config = dict(
    inner_norm=False,
    width=256,
    max_steps=12800,
)
Rows from block 5, named by matrix and row number. Rows with one number belong to one attention dimension. Each number is 50 + 10 x the weight over its row's rms, rounded and kept within 0 to 99. All counts start at 0. After the name is the row's rms in percent of the matrix's.
# q: attention query, key and value (stacked) (model.blocks.5.attn.qkv.weight, 768x256, the q third), inputs 0-127
# k: attention query, key and value (stacked) (model.blocks.5.attn.qkv.weight, 768x256, the k third), inputs 0-127
q.17 095:66 39 49 58 48 47 58 48 41 55 39 54 37 58 32 39 62 57 45 43 38 50 40 53 42 35 51 58 51 34 53 53 55 60 59 48 44 50 44 40 47 55 61 33 61 26 50 52 51 68 49 57 40 29 62 38 41 71 56 53 72 41 28 56 56 78 32 47 54 43 48 39 72 35 38 37 39 59 44 51 68 58 50 52 42 50 56 50 49 37 49 59 56 48 43 52 60 44 40 46 56 55 43 50 42 56 39 52 56 32 47 58 28 29 50 41 43 45 69 35 55 51 38 52 49 50 52 43
k.17 092:32 53 55 52 62 45 58 28 51 61 62 65 55 37 44 56 55 35 47 58 36 39 50 38 48 48 67 29 41 57 41 46 49 50 53 42 56 71 48 42 50 33 49 48 46 57 29 42 58 51 51 67 56 40 52 60 35 38 73 39 42 53 55 50 54 30 71 63 45 58 32 40 49 48 39 51 55 52 46 52 61 36 44 46 41 48 49 58 57 48 48 36 24 44 53 48 54 52 49 56 51 48 38 60 51 63 60 55 46 41 47 34 36 62 52 42 62 63 73 63 54 59 57 52 50 58 39 48
q.18 081:63 68 50 51 52 66 53 72 47 34 64 39 45 65 45 52 55 57 57 34 55 38 55 57 51 38 58 46 51 61 52 39 50 54 53 60 50 28 42 68 49 28 50 28 32 35 40 51 41 56 64 56 46 31 48 48 48 50 59 46 69 50 38 55 49 66 31 64 54 50 55 44 45 56 40 28 47 50 59 50 37 59 48 53 51 53 44 50 57 41 37 58 48 60 45 39 46 56 53 57 45 54 38 51 46 53 43 59 60 52 46 60 58 45 44 39 50 40 60 49 53 67 48 38 57 41 43 53
k.18 084:50 59 51 48 54 58 41 63 65 69 60 46 31 46 46 40 42 41 44 37 57 46 34 38 32 57 49 32 44 54 47 63 55 48 48 64 46 58 44 66 59 58 42 39 60 44 52 59 60 48 60 55 50 39 73 48 51 73 35 55 52 67 58 50 57 46 45 52 52 47 46 61 40 61 62 48 67 56 50 54 47 56 50 50 42 56 62 44 61 56 52 35 30 41 41 37 42 53 58 37 34 29 39 56 74 50 50 47 53 53 57 51 53 48 62 21 58 63 71 42 42 60 47 58 48 64 55 64
q.19 091:66 43 43 50 55 51 25 67 56 39 47 51 50 50 05 54 47 64 50 54 44 49 48 51 53 60 66 58 42 52 55 63 52 51 48 54 61 64 45 66 56 45 45 38 59 38 29 48 57 41 56 63 64 35 56 49 27 49 49 54 62 53 52 41 56 69 31 63 58 42 38 68 57 38 45 35 32 69 53 63 55 55 50 56 58 49 67 48 35 42 36 43 44 45 45 55 48 50 48 56 54 47 57 35 40 55 48 49 63 30 44 39 48 39 52 54 39 44 63 63 34 46 75 54 49 41 57 40
k.19 099:37 32 43 48 52 65 56 55 46 50 67 45 49 50 46 43 39 45 39 39 64 38 26 34 60 63 41 37 33 64 44 66 51 58 59 62 52 49 62 54 42 51 40 53 63 39 34 50 49 59 46 61 39 55 48 41 45 61 46 48 44 40 58 56 47 62 42 43 47 55 52 62 51 49 29 63 47 56 44 49 60 41 47 50 32 51 32 36 48 59 57 52 53 45 59 51 54 61 51 48 43 37 43 68 53 40 51 47 57 45 55 37 48 56 53 52 61 62 58 44 59 54 45 77 51 57 42 55
q.20 084:50 35 45 34 40 44 47 50 59 49 34 46 58 48 54 54 54 40 63 54 48 41 58 48 51 63 63 57 42 44 60 43 58 41 51 48 46 40 47 73 52 29 60 68 37 40 43 50 52 60 64 56 61 58 56 52 55 41 46 40 40 55 52 47 54 27 66 62 53 50 55 52 62 40 58 48 65 30 52 42 50 52 57 47 51 53 35 54 41 53 63 29 46 55 69 51 68 60 48 55 49 54 71 48 49 39 59 46 46 45 52 69 43 49 30 55 53 49 50 76 47 64 54 25 54 48 61 75
k.20 094:53 55 62 45 37 24 42 58 42 45 58 54 42 53 40 51 53 49 52 70 58 55 44 51 59 50 38 64 52 60 53 43 49 35 59 47 42 63 59 60 26 57 49 53 58 44 51 53 68 50 37 40 50 60 51 38 49 50 52 47 53 43 58 38 45 55 70 38 45 63 49 52 57 53 28 66 37 53 51 44 41 45 51 57 64 33 42 41 37 47 52 58 56 56 33 66 59 56 83 57 65 48 52 58 40 31 32 32 46 60 44 58 40 54 47 46 44 66 55 39 66 42 56 66 39 64 52 51
q.21 102:54 39 52 43 37 40 53 19 30 71 47 51 23 36 51 64 52 51 40 54 39 55 43 55 40 41 49 53 54 43 44 56 55 44 47 38 54 78 51 36 45 60 49 57 61 58 65 28 62 60 45 63 50 50 45 47 59 65 57 48 52 45 37 47 48 53 55 36 41 38 49 36 42 48 60 47 53 28 58 56 58 46 64 45 40 48 55 62 57 46 50 36 49 52 59 46 52 32 40 45 52 60 70 50 32 30 65 42 44 57 44 53 33 52 35 72 65 44 50 48 50 59 54 51 33 55 46 45
k.21 102:45 39 48 43 48 36 51 42 34 49 32 45 60 58 52 66 69 35 53 56 40 53 64 59 61 51 59 46 54 44 55 38 53 28 47 39 54 52 46 41 40 40 56 65 38 68 36 68 51 33 50 64 61 39 43 72 38 40 70 42 41 64 49 42 48 33 68 31 36 44 37 38 51 60 60 41 63 46 58 46 70 48 46 62 45 63 50 52 48 51 42 41 40 58 41 47 60 53 51 55 70 50 56 41 30 51 61 45 53 67 55 54 34 63 52 64 51 62 40 67 33 48 35 55 53 36 63 62
q.22 085:52 38 33 49 52 54 40 51 57 51 52 49 66 34 33 61 44 34 61 46 32 46 55 36 72 41 27 55 43 56 50 40 50 60 60 52 65 41 55 48 43 57 54 57 49 37 59 58 66 52 45 47 69 54 48 37 49 42 65 53 58 41 52 31 45 64 36 50 48 50 40 61 32 45 35 61 65 53 36 54 59 35 49 43 40 61 38 38 74 40 42 55 47 45 65 55 52 55 51 69 63 56 36 60 55 52 47 53 53 57 47 41 52 73 48 64 49 51 41 48 47 59 53 41 63 51 47 44
k.22 089:67 40 56 57 36 56 45 61 50 60 50 43 33 50 48 49 56 42 61 45 57 40 36 58 42 54 67 47 40 59 42 46 65 44 48 50 47 47 61 50 46 53 44 53 54 43 40 40 34 48 55 58 38 62 53 36 45 55 31 54 74 56 47 49 38 52 35 44 71 42 50 72 63 48 63 78 51 50 50 58 53 43 53 59 51 51 56 52 48 43 50 47 59 49 58 58 33 44 36 36 40 29 63 45 40 44 48 38 51 56 59 61 47 39 42 51 51 47 43 45 34 47 34 63 55 51 55 46
q.23 093:59 68 59 45 62 63 49 66 40 43 58 43 64 40 25 50 74 42 47 45 39 48 61 50 66 59 52 48 44 46 62 43 47 54 42 65 60 46 45 53 53 20 28 40 31 42 42 56 52 54 61 51 27 38 57 48 52 57 58 42 55 61 49 63 45 50 59 72 53 42 59 40 35 52 43 41 47 31 49 39 60 61 53 63 49 49 39 51 54 52 27 67 44 56 37 42 54 52 42 48 43 45 29 55 56 68 39 35 49 48 49 57 61 53 43 33 50 68 51 58 46 50 41 53 67 58 63 55
k.23 093:52 71 53 45 54 50 47 62 44 63 50 58 38 39 53 48 47 60 30 68 53 63 44 52 40 56 33 51 46 65 36 64 46 28 40 68 56 42 58 55 52 62 52 49 56 42 74 59 33 63 65 42 51 69 46 52 40 45 46 57 44 48 62 37 39 33 57 42 47 55 66 62 30 46 48 54 56 39 51 50 49 35 53 42 52 42 49 59 53 46 52 40 53 59 44 57 45 44 59 40 41 54 53 55 57 46 53 61 53 56 46 40 62 35 32 48 64 52 54 65 46 55 50 44 59 47 59 49
q.24 099:51 65 46 67 36 48 51 66 67 50 46 52 68 45 46 58 54 50 49 56 33 53 58 45 53 37 48 68 23 39 66 51 60 32 62 50 47 46 40 59 68 41 60 39 52 38 51 58 45 54 61 45 44 51 75 43 48 55 51 74 60 63 44 45 58 47 64 69 55 49 66 51 46 35 46 50 48 55 67 52 38 43 53 37 58 50 35 57 33 50 38 53 54 57 48 51 60 59 34 37 46 50 43 51 46 61 53 47 45 27 66 65 54 41 51 46 49 40 74 48 42 44 50 71 47 63 70 65
k.24 096:41 46 63 56 54 53 32 66 67 36 61 45 52 34 58 54 52 39 47 49 56 40 53 51 53 53 55 60 60 75 39 39 56 34 58 43 63 50 65 56 26 49 24 67 49 30 43 69 46 62 44 38 49 48 32 41 57 34 50 43 55 54 62 39 58 48 80 43 46 52 43 61 59 49 36 45 36 63 55 31 37 43 45 32 52 37 37 66 49 57 43 59 42 40 50 48 37 58 69 57 43 63 31 45 58 57 47 55 45 50 48 46 48 53 44 32 45 59 53 37 68 40 49 45 39 55 47 50
q.25 076:57 45 47 46 46 44 61 28 27 58 67 59 58 34 39 47 43 56 70 68 65 49 47 51 55 45 41 55 55 60 45 47 48 39 62 34 47 57 60 56 44 45 39 58 47 59 61 59 42 60 25 42 45 39 45 50 84 52 55 52 48 56 34 53 34 50 46 58 51 50 48 52 50 44 47 59 56 64 47 55 47 48 48 41 41 54 36 66 67 57 51 58 54 30 41 41 59 34 47 55 43 58 60 63 42 39 32 48 56 51 55 41 54 59 54 44 42 59 48 56 56 37 52 52 61 53 69 49
k.25 087:53 34 61 44 54 53 41 58 38 57 31 33 56 47 74 43 67 37 46 57 25 50 56 68 49 51 54 62 48 36 59 42 57 39 56 43 48 38 33 42 26 49 36 42 51 52 67 61 61 53 55 41 36 51 64 47 41 52 60 39 55 52 52 52 59 42 42 57 40 49 51 39 38 48 51 44 57 42 52 39 52 42 58 53 55 38 59 43 47 36 45 65 56 50 44 40 54 61 37 50 67 60 63 34 38 43 48 47 32 63 44 52 45 39 50 52 60 55 53 59 35 51 55 36 57 42 58 57
q.26 087:51 47 33 55 54 55 53 43 47 54 50 44 58 46 49 56 39 51 54 43 67 51 34 49 53 42 44 59 61 53 48 28 46 40 47 52 51 50 50 47 27 23 46 62 34 35 57 47 54 53 46 55 59 46 50 48 61 26 48 57 57 54 55 41 44 47 39 47 52 48 65 43 56 57 49 50 56 50 33 52 52 52 37 59 42 67 46 49 66 43 64 45 55 45 37 40 56 45 48 60 49 65 48 69 59 63 51 45 60 66 64 51 46 49 34 52 38 49 52 45 60 53 43 32 68 54 46 67
k.26 095:77 59 57 48 49 49 56 51 42 55 36 52 51 48 46 38 57 45 64 56 26 48 52 45 45 37 56 59 52 53 60 29 51 58 72 51 47 55 42 37 40 41 62 44 59 45 70 43 49 53 54 56 52 65 66 42 61 54 58 60 65 49 55 71 45 57 53 51 58 49 40 47 46 54 50 47 44 55 54 62 51 39 50 54 52 30 53 48 46 45 47 38 46 68 48 58 44 59 48 47 58 36 56 38 53 54 34 44 54 45 43 54 47 50 47 41 59 40 71 53 26 61 45 52 58 55 45 62
q.27 105:34 36 51 48 42 64 41 40 50 55 45 40 66 70 66 48 39 56 61 31 62 61 68 52 58 48 49 52 52 49 48 37 69 62 66 52 41 43 55 64 40 46 48 60 23 64 45 54 56 52 48 66 52 48 49 34 60 35 50 62 48 57 51 45 61 43 48 56 52 41 59 65 61 58 58 52 55 54 45 52 37 51 43 55 50 33 53 52 47 43 49 34 47 59 49 42 52 62 53 53 58 40 62 55 38 49 48 43 56 64 57 70 33 50 46 57 46 42 51 50 57 67 64 47 56 49 57 58
k.27 096:51 53 46 60 42 38 50 54 51 45 53 56 50 62 44 52 44 46 62 48 38 65 30 55 36 51 56 57 59 45 66 47 54 62 61 50 32 59 40 49 68 61 58 57 66 34 61 49 52 61 39 29 59 57 48 36 44 62 63 56 64 29 47 56 48 52 53 64 55 46 54 64 61 54 36 60 36 64 49 53 52 45 45 52 49 50 36 59 44 34 57 42 50 56 49 55 69 53 61 61 57 60 56 57 32 36 56 52 48 51 75 55 48 48 48 26 56 49 52 71 51 42 45 64 53 59 48 42
q.28 075:58 36 42 55 56 38 57 54 49 71 30 54 25 51 44 46 44 45 45 50 67 59 26 37 40 55 44 37 57 32 58 35 35 52 31 54 52 41 55 48 47 59 58 39 61 34 38 54 51 56 55 53 59 45 31 58 35 36 61 44 55 50 43 50 53 57 52 43 52 56 47 32 36 71 35 29 38 49 47 48 45 47 44 63 50 51 60 44 55 56 57 51 36 44 40 58 45 34 45 63 65 44 57 43 53 34 36 58 57 51 53 45 46 63 55 50 52 55 56 59 61 51 67 40 45 49 53 56
k.28 073:37 51 50 56 56 36 51 63 52 39 52 56 44 60 48 39 53 50 36 43 49 51 53 26 40 44 70 31 35 53 47 67 46 57 47 51 61 41 56 60 52 45 56 43 60 54 43 27 52 59 51 57 61 64 36 47 57 62 62 52 43 44 55 61 58 64 45 54 43 43 60 36 40 45 55 41 36 48 52 51 38 23 44 48 67 41 61 43 35 54 60 38 46 51 42 42 51 58 34 44 40 42 42 52 50 38 44 59 38 54 42 60 43 52 43 51 53 53 49 59 69 48 59 55 55 53 59 57
q.29 094:32 44 43 60 46 56 44 48 57 58 50 34 60 35 36 60 52 33 56 51 35 50 48 36 63 50 53 26 41 49 47 59 40 26 54 61 45 65 56 60 53 47 69 60 61 44 24 49 55 29 46 57 49 45 51 46 46 34 38 48 27 67 52 45 43 62 44 64 33 46 55 74 50 62 61 38 43 44 49 43 43 37 43 36 56 63 54 53 62 54 54 31 48 50 57 56 45 49 59 43 47 42 71 43 55 58 59 44 45 41 54 58 52 46 66 44 50 50 59 48 45 42 55 59 41 57 58 50
k.29 080:60 50 37 52 57 56 56 30 48 47 40 56 32 43 49 42 43 50 54 50 58 35 46 49 47 62 65 45 67 61 34 46 48 54 54 52 47 35 54 64 46 49 56 53 63 37 32 46 27 41 71 55 31 54 49 11 65 44 44 53 48 48 65 45 53 56 53 51 55 54 62 64 56 55 36 49 45 51 52 60 49 51 53 53 54 46 44 36 58 63 60 72 73 53 40 58 55 59 45 36 53 60 57 46 39 28 39 50 35 55 45 41 57 50 65 54 41 25 58 54 61 48 57 51 62 52 51 41
q.30 102:56 48 38 62 52 37 52 44 32 61 54 49 45 31 40 60 48 49 49 57 56 53 49 51 47 49 47 57 62 34 60 48 42 62 46 44 55 57 50 35 37 52 37 41 64 37 64 50 27 72 44 55 30 59 42 37 43 70 66 43 64 46 39 59 46 57 62 30 51 59 62 47 40 56 52 68 47 31 46 40 63 49 47 43 47 58 42 65 65 48 47 49 53 52 57 54 57 43 59 54 53 44 59 56 49 38 60 31 48 47 45 59 42 67 54 58 65 49 72 40 54 36 35 46 65 61 29 48
k.30 092:58 42 62 59 38 51 35 54 55 41 36 43 59 39 64 47 69 45 58 54 53 52 61 53 57 52 36 48 37 57 55 34 44 44 35 48 43 49 41 56 47 46 66 51 39 53 41 40 49 49 59 61 74 38 58 55 37 48 74 52 43 45 54 35 46 42 55 63 52 63 39 36 40 66 60 52 66 61 49 45 56 42 45 73 45 47 52 53 45 64 54 42 38 49 66 57 47 36 50 58 32 51 46 68 50 63 34 37 32 38 47 37 36 30 47 69 53 45 63 55 36 51 30 35 53 49 48 63
q.31 091:49 66 47 54 58 45 55 62 47 73 42 46 38 49 48 52 63 36 39 43 45 71 47 45 44 40 63 53 60 40 51 40 43 53 39 45 48 57 58 48 59 67 53 73 64 46 37 58 39 67 51 48 40 47 46 66 71 34 39 41 37 58 45 59 55 36 59 24 48 35 41 47 42 39 47 48 61 37 57 48 48 39 60 57 57 37 35 46 22 62 45 44 49 57 54 55 69 47 41 43 57 59 48 61 70 36 65 43 35 38 54 57 70 56 57 53 54 70 44 47 44 63 45 62 58 45 59 58
k.31 088:45 52 40 46 51 50 54 51 52 42 48 63 51 36 56 70 39 55 42 48 55 65 69 54 52 50 41 56 53 60 29 52 32 43 54 76 65 43 58 67 47 52 50 78 42 38 57 67 49 54 62 47 32 51 63 58 52 26 44 42 52 50 57 49 43 47 61 58 49 57 73 50 48 55 41 58 30 47 48 61 33 24 46 51 40 36 49 40 45 55 50 55 57 57 24 60 46 58 60 40 46 71 43 59 42 61 48 55 46 52 39 39 62 41 36 52 48 37 39 45 70 44 51 33 51 38 55 47
q.32 079:48 57 50 51 45 43 52 53 70 50 62 29 59 70 47 61 44 47 50 49 38 64 49 30 50 60 60 35 53 56 43 38 45 48 54 54 38 39 66 59 59 42 66 65 50 46 48 57 47 49 54 44 52 54 59 37 43 42 31 36 31 43 45 42 34 52 46 55 36 51 65 61 59 62 38 50 65 50 33 44 41 48 46 57 55 52 42 34 56 47 57 40 64 51 57 74 54 39 65 53 60 62 60 40 61 56 53 52 60 44 47 60 73 57 51 51 44 51 47 41 34 60 59 44 68 72 71 58
k.32 078:56 58 58 53 39 59 50 45 65 47 59 57 41 49 58 45 54 35 72 51 90 41 51 53 50 56 38 48 57 72 45 41 45 55 48 75 59 40 67 70 40 58 49 52 66 49 39 49 61 62 44 47 34 55 45 37 54 47 38 60 52 69 59 57 33 53 38 49 66 43 51 55 45 43 54 56 50 49 44 76 36 50 53 53 61 50 55 47 44 65 54 59 54 49 47 54 43 52 52 46 48 51 56 51 46 39 58 65 45 45 39 59 41 56 49 55 53 49 43 42 70 44 42 56 56 53 52 26
q.33 094:42 44 54 35 46 33 33 33 39 55 35 41 42 50 51 57 46 57 52 43 71 61 46 45 54 51 57 34 39 54 41 60 56 58 63 45 57 63 61 42 26 33 33 71 54 53 38 61 47 52 61 70 46 57 60 43 39 36 56 64 55 50 53 46 39 53 48 49 58 51 70 55 55 64 50 49 59 46 43 44 41 66 43 57 48 52 69 56 35 49 48 40 34 44 35 45 58 43 47 44 54 53 63 50 52 42 59 50 47 51 63 47 48 54 38 51 50 60 59 80 72 57 79 30 50 53 59 46
k.33 095:40 53 53 63 44 42 45 52 31 63 65 47 45 55 42 49 53 46 46 46 44 51 37 31 44 56 42 45 47 59 67 51 60 62 67 52 39 44 50 69 64 59 53 46 54 47 44 45 64 56 51 50 45 72 32 49 43 62 74 52 57 38 51 42 52 54 34 41 54 40 37 48 48 50 43 46 45 55 53 55 59 40 53 58 59 56 33 43 43 39 55 49 45 43 50 65 67 73 52 52 57 51 37 55 37 39 55 59 43 55 46 34 31 49 49 25 59 68 55 39 31 51 52 63 60 41 57 67
q.34 098:55 52 48 46 52 45 64 33 26 55 55 42 53 40 58 48 55 41 50 43 53 54 62 64 48 52 43 45 60 43 54 28 47 55 45 62 47 44 72 30 36 47 31 46 56 59 68 54 66 66 41 38 46 61 50 50 53 48 55 40 55 53 36 59 49 36 60 39 59 57 51 49 21 69 61 62 48 34 52 44 52 53 43 57 39 49 26 64 73 40 46 47 49 48 54 44 58 40 59 59 60 52 55 50 40 39 49 42 47 56 49 48 32 70 40 55 53 42 57 40 55 55 34 31 62 68 34 63
k.34 087:51 45 49 42 49 51 43 40 40 62 42 65 52 52 52 41 49 35 44 52 37 50 45 48 42 44 59 55 30 66 68 56 54 35 45 66 35 62 49 52 59 52 67 40 57 63 52 38 50 56 55 54 66 43 54 64 29 40 61 62 50 48 77 50 56 39 45 47 54 56 52 36 44 62 45 57 70 38 55 44 67 46 30 51 56 55 49 52 43 49 47 40 49 50 53 47 47 40 47 48 38 52 48 44 42 42 49 45 57 43 41 52 47 43 54 67 59 53 52 49 35 50 61 41 57 34 46 64
q.35 096:58 35 41 48 55 50 49 66 66 58 31 45 42 52 22 44 54 59 41 54 51 46 39 47 39 40 40 52 31 41 48 67 51 47 53 51 39 61 34 45 63 55 49 47 70 35 48 41 41 55 47 49 58 52 49 42 34 57 62 72 61 55 53 27 56 67 27 52 57 64 61 46 65 34 38 36 38 63 49 49 55 57 38 44 48 49 64 55 27 42 41 51 46 40 50 67 45 45 42 41 38 36 60 41 64 48 32 58 57 45 49 40 48 48 79 43 40 43 69 41 50 45 42 49 52 51 45 46
k.35 088:47 16 47 66 41 48 56 52 55 47 57 64 47 48 33 44 41 61 54 39 57 33 39 39 47 43 54 56 47 72 49 44 60 52 43 40 54 58 51 41 45 55 41 40 65 31 27 28 50 50 47 59 63 44 74 31 56 43 34 53 53 52 35 54 47 45 47 35 52 49 41 54 39 58 39 64 43 57 58 53 43 42 48 56 54 55 53 50 52 47 59 53 36 37 65 43 55 49 51 61 51 49 36 57 46 43 49 35 55 42 52 32 60 54 48 49 39 48 54 30 65 54 53 50 43 61 38 46
q.36 088:62 39 49 42 47 62 64 59 48 40 44 35 40 78 39 60 44 46 43 40 53 50 44 44 59 46 55 36 50 50 55 51 57 55 43 47 54 36 47 62 51 57 59 51 52 30 38 38 64 57 45 47 45 43 48 49 30 38 35 42 52 41 29 51 58 70 39 43 54 35 27 39 46 52 32 38 75 35 49 39 49 64 42 63 44 39 63 49 43 52 66 31 45 54 56 52 52 44 60 64 61 54 51 48 55 46 57 56 61 34 53 55 50 43 55 51 51 50 61 62 44 70 54 39 37 54 40 37
k.36 093:48 44 33 35 46 42 55 36 47 48 53 61 24 53 26 38 25 52 33 47 58 48 40 36 44 58 40 33 30 61 57 61 59 58 33 61 63 47 38 64 65 43 54 64 53 41 37 50 61 38 64 61 53 44 55 53 42 51 56 43 51 43 60 58 39 57 40 60 63 54 64 51 49 48 67 50 52 58 46 43 58 53 40 55 33 54 51 45 45 58 49 45 28 32 40 51 55 57 52 35 32 49 41 52 55 59 53 51 49 44 55 38 46 48 50 43 58 60 52 51 58 52 59 59 60 54 52 49
q.37 072:48 61 35 39 52 51 50 48 47 56 60 69 52 24 33 41 40 62 42 69 44 50 43 43 37 47 60 62 51 62 41 49 39 22 35 53 47 48 68 50 54 49 44 52 44 38 47 37 49 52 47 56 47 55 37 67 64 59 44 41 49 67 49 33 56 68 64 41 40 54 52 57 29 44 51 59 47 56 60 62 47 46 64 41 50 47 46 45 52 59 39 58 58 44 53 45 37 48 68 34 50 57 41 55 60 52 59 42 66 55 54 35 72 56 44 55 31 31 31 48 44 36 37 61 42 56 26 54
k.37 078:48 59 64 49 40 69 41 56 50 54 42 57 38 44 58 50 48 51 52 22 46 34 66 63 43 50 29 60 67 59 30 24 54 43 52 50 58 44 41 32 25 49 51 33 38 44 61 61 60 35 49 46 50 46 58 47 61 59 37 54 42 57 44 55 51 63 41 38 48 58 59 50 39 19 70 44 42 25 66 44 45 47 56 54 43 58 63 54 49 37 53 59 56 62 41 44 57 53 27 50 50 59 60 50 45 56 54 64 46 44 46 43 70 48 50 69 49 43 40 45 45 47 39 33 59 32 49 35
q.38 081:57 39 36 29 59 54 65 37 38 48 48 46 56 65 46 34 46 56 51 59 64 45 42 36 52 46 61 36 39 57 59 39 57 56 65 49 52 39 53 54 55 47 37 39 40 45 44 37 40 54 37 48 64 34 44 45 41 44 53 50 41 40 48 31 51 58 34 60 60 66 68 42 57 58 47 55 49 52 31 59 34 64 52 28 51 70 63 44 39 41 54 38 34 42 35 52 46 58 49 43 51 48 41 54 46 40 58 52 56 67 45 62 47 47 50 42 52 55 45 60 61 44 74 40 58 42 72 48
k.38 090:45 47 49 49 40 44 52 63 41 53 40 55 33 61 50 35 40 61 40 45 31 42 45 51 34 39 60 70 53 54 49 52 53 72 51 42 39 67 60 41 51 60 69 42 72 55 62 20 63 56 46 45 57 59 51 45 54 59 78 42 52 55 61 51 63 52 37 46 47 51 32 48 45 49 50 50 38 58 54 44 51 61 61 55 62 73 54 52 60 37 65 66 39 55 55 60 49 51 54 53 59 58 52 53 46 36 37 55 30 52 41 47 47 49 62 48 69 48 57 60 55 62 74 54 51 58 49 62
q.39 077:56 43 56 39 44 71 44 36 52 55 52 69 54 58 51 30 51 64 46 47 65 48 56 66 46 39 27 54 53 50 60 71 58 53 61 45 51 55 32 43 46 52 40 34 67 60 74 37 56 54 44 54 42 44 52 57 53 59 42 66 46 44 52 50 45 42 50 42 57 56 46 47 39 50 74 59 41 43 59 55 53 67 61 37 55 51 46 48 47 43 38 49 32 55 36 54 47 45 56 35 55 57 58 57 36 49 67 28 55 49 51 54 47 42 61 41 42 47 56 53 44 48 41 55 45 64 32 40
k.39 079:39 39 33 70 52 54 55 58 46 56 46 55 60 56 47 65 46 33 43 50 37 66 42 58 48 44 37 54 42 52 56 36 57 52 48 41 58 59 31 32 53 45 60 46 47 58 66 45 52 48 58 36 60 47 34 66 50 31 79 54 51 37 69 45 48 55 51 46 47 58 52 36 50 57 53 53 66 32 36 33 75 61 43 69 55 50 41 66 52 46 28 63 50 54 60 67 46 46 51 63 62 52 51 53 33 48 44 42 49 38 40 58 43 39 47 60 54 68 48 39 40 43 44 35 55 37 23 56
q.40 071:40 30 40 62 51 32 44 48 58 37 50 61 55 65 46 47 54 64 53 48 52 44 52 50 49 43 24 49 41 59 37 54 54 41 37 43 46 41 46 52 39 26 72 49 66 52 53 57 47 55 52 67 63 58 61 34 68 50 27 53 57 48 69 34 37 60 36 48 57 68 64 50 54 52 53 51 40 66 37 52 49 49 50 61 47 48 57 45 49 40 64 55 40 39 71 54 58 46 62 52 49 43 37 56 65 60 44 55 50 55 55 37 36 43 45 39 36 40 46 43 45 64 20 40 44 54 47 43
k.40 074:55 72 56 73 39 54 57 37 57 55 57 50 61 35 28 47 47 58 58 54 44 57 40 54 40 33 50 50 65 66 61 56 44 49 57 39 48 40 60 32 43 36 32 22 53 30 49 45 51 49 61 47 53 50 57 47 53 62 54 58 66 48 50 62 57 73 36 52 53 50 49 50 57 39 41 54 47 39 49 50 36 45 51 56 65 55 53 51 56 39 45 50 57 57 44 47 34 61 52 57 46 40 41 43 54 60 39 39 52 50 21 41 53 46 49 66 62 61 63 35 70 27 71 45 37 57 44 53
q.41 085:33 59 41 57 58 39 45 45 45 49 56 65 49 31 46 57 56 30 42 49 57 54 63 68 48 54 58 51 58 56 54 36 42 59 43 53 67 43 67 42 41 48 57 64 56 44 51 58 67 53 66 60 57 58 46 46 50 36 64 54 64 45 64 59 63 52 68 36 53 60 44 50 47 61 58 52 49 38 49 47 57 44 42 71 40 55 32 59 60 41 46 49 55 31 67 47 55 59 47 50 60 51 53 53 54 47 33 55 54 69 44 53 38 56 53 61 43 60 59 44 48 64 41 39 59 50 41 48
k.41 085:68 59 48 55 42 65 45 65 34 54 53 42 52 45 48 51 32 65 46 44 37 44 34 42 53 42 45 59 26 50 56 52 47 38 43 63 44 40 47 39 57 60 41 44 58 46 45 58 24 63 62 51 57 56 41 66 52 60 48 53 64 44 58 48 59 44 67 62 48 62 61 55 51 48 31 53 55 62 51 52 50 50 58 38 59 31 52 53 65 47 39 42 63 48 50 53 46 45 61 25 39 26 30 57 48 62 45 24 72 45 50 39 67 47 56 52 45 33 62 39 34 37 41 52 56 43 29 60
q.42 109:33 46 42 39 52 33 53 47 49 70 32 62 44 36 44 49 49 44 36 52 55 70 44 61 28 58 43 39 63 58 44 64 51 45 56 39 43 69 51 43 53 55 47 66 58 51 49 45 60 43 41 57 42 58 57 76 66 46 47 48 17 62 69 48 51 32 71 37 49 37 61 60 58 50 64 60 47 48 58 51 59 37 59 51 47 47 50 57 23 43 50 41 35 49 60 40 51 43 46 47 49 47 68 50 48 45 59 56 41 47 59 39 49 36 41 67 47 56 41 60 47 47 57 57 52 63 38 46
k.42 094:52 49 40 37 53 65 48 46 29 42 53 49 55 59 67 60 45 60 50 52 52 51 56 58 65 49 47 51 52 42 55 39 51 56 45 46 57 39 54 37 48 60 44 58 39 47 58 71 41 48 46 33 42 42 42 49 56 17 35 50 35 47 47 45 41 59 51 46 46 43 58 49 49 39 36 37 45 56 59 61 41 42 56 55 35 32 33 44 39 44 51 47 61 59 56 48 44 45 53 49 68 49 46 37 32 52 53 49 77 42 48 63 63 64 42 59 38 50 26 39 55 43 45 41 49 27 51 41
q.43 094:64 44 60 65 45 42 43 41 56 36 43 39 31 49 30 42 55 56 46 37 44 49 55 57 59 49 39 62 60 35 55 63 37 62 28 47 56 34 62 57 66 51 48 49 49 39 54 41 63 63 49 45 42 50 43 48 40 48 63 37 59 42 45 50 57 58 40 46 57 62 37 56 51 49 50 50 39 42 35 57 63 57 41 42 46 52 42 61 51 51 61 39 41 50 48 60 60 29 62 75 59 40 52 22 37 55 31 60 60 27 44 42 39 56 41 49 40 30 65 33 52 53 40 36 50 45 54 45
k.43 105:45 52 41 64 55 55 54 52 51 55 52 46 44 54 34 61 46 41 29 48 53 53 48 30 54 37 44 37 39 45 58 61 56 61 36 47 59 56 54 69 64 68 50 54 47 40 29 33 53 59 46 53 62 49 50 53 41 39 65 63 68 38 43 44 55 52 37 50 39 58 46 45 38 54 44 53 62 42 49 69 48 37 49 51 46 36 49 40 39 52 63 36 40 33 44 39 40 44 56 41 56 36 38 55 59 53 52 42 55 49 54 42 45 55 60 50 64 57 67 43 47 62 49 46 52 47 57 69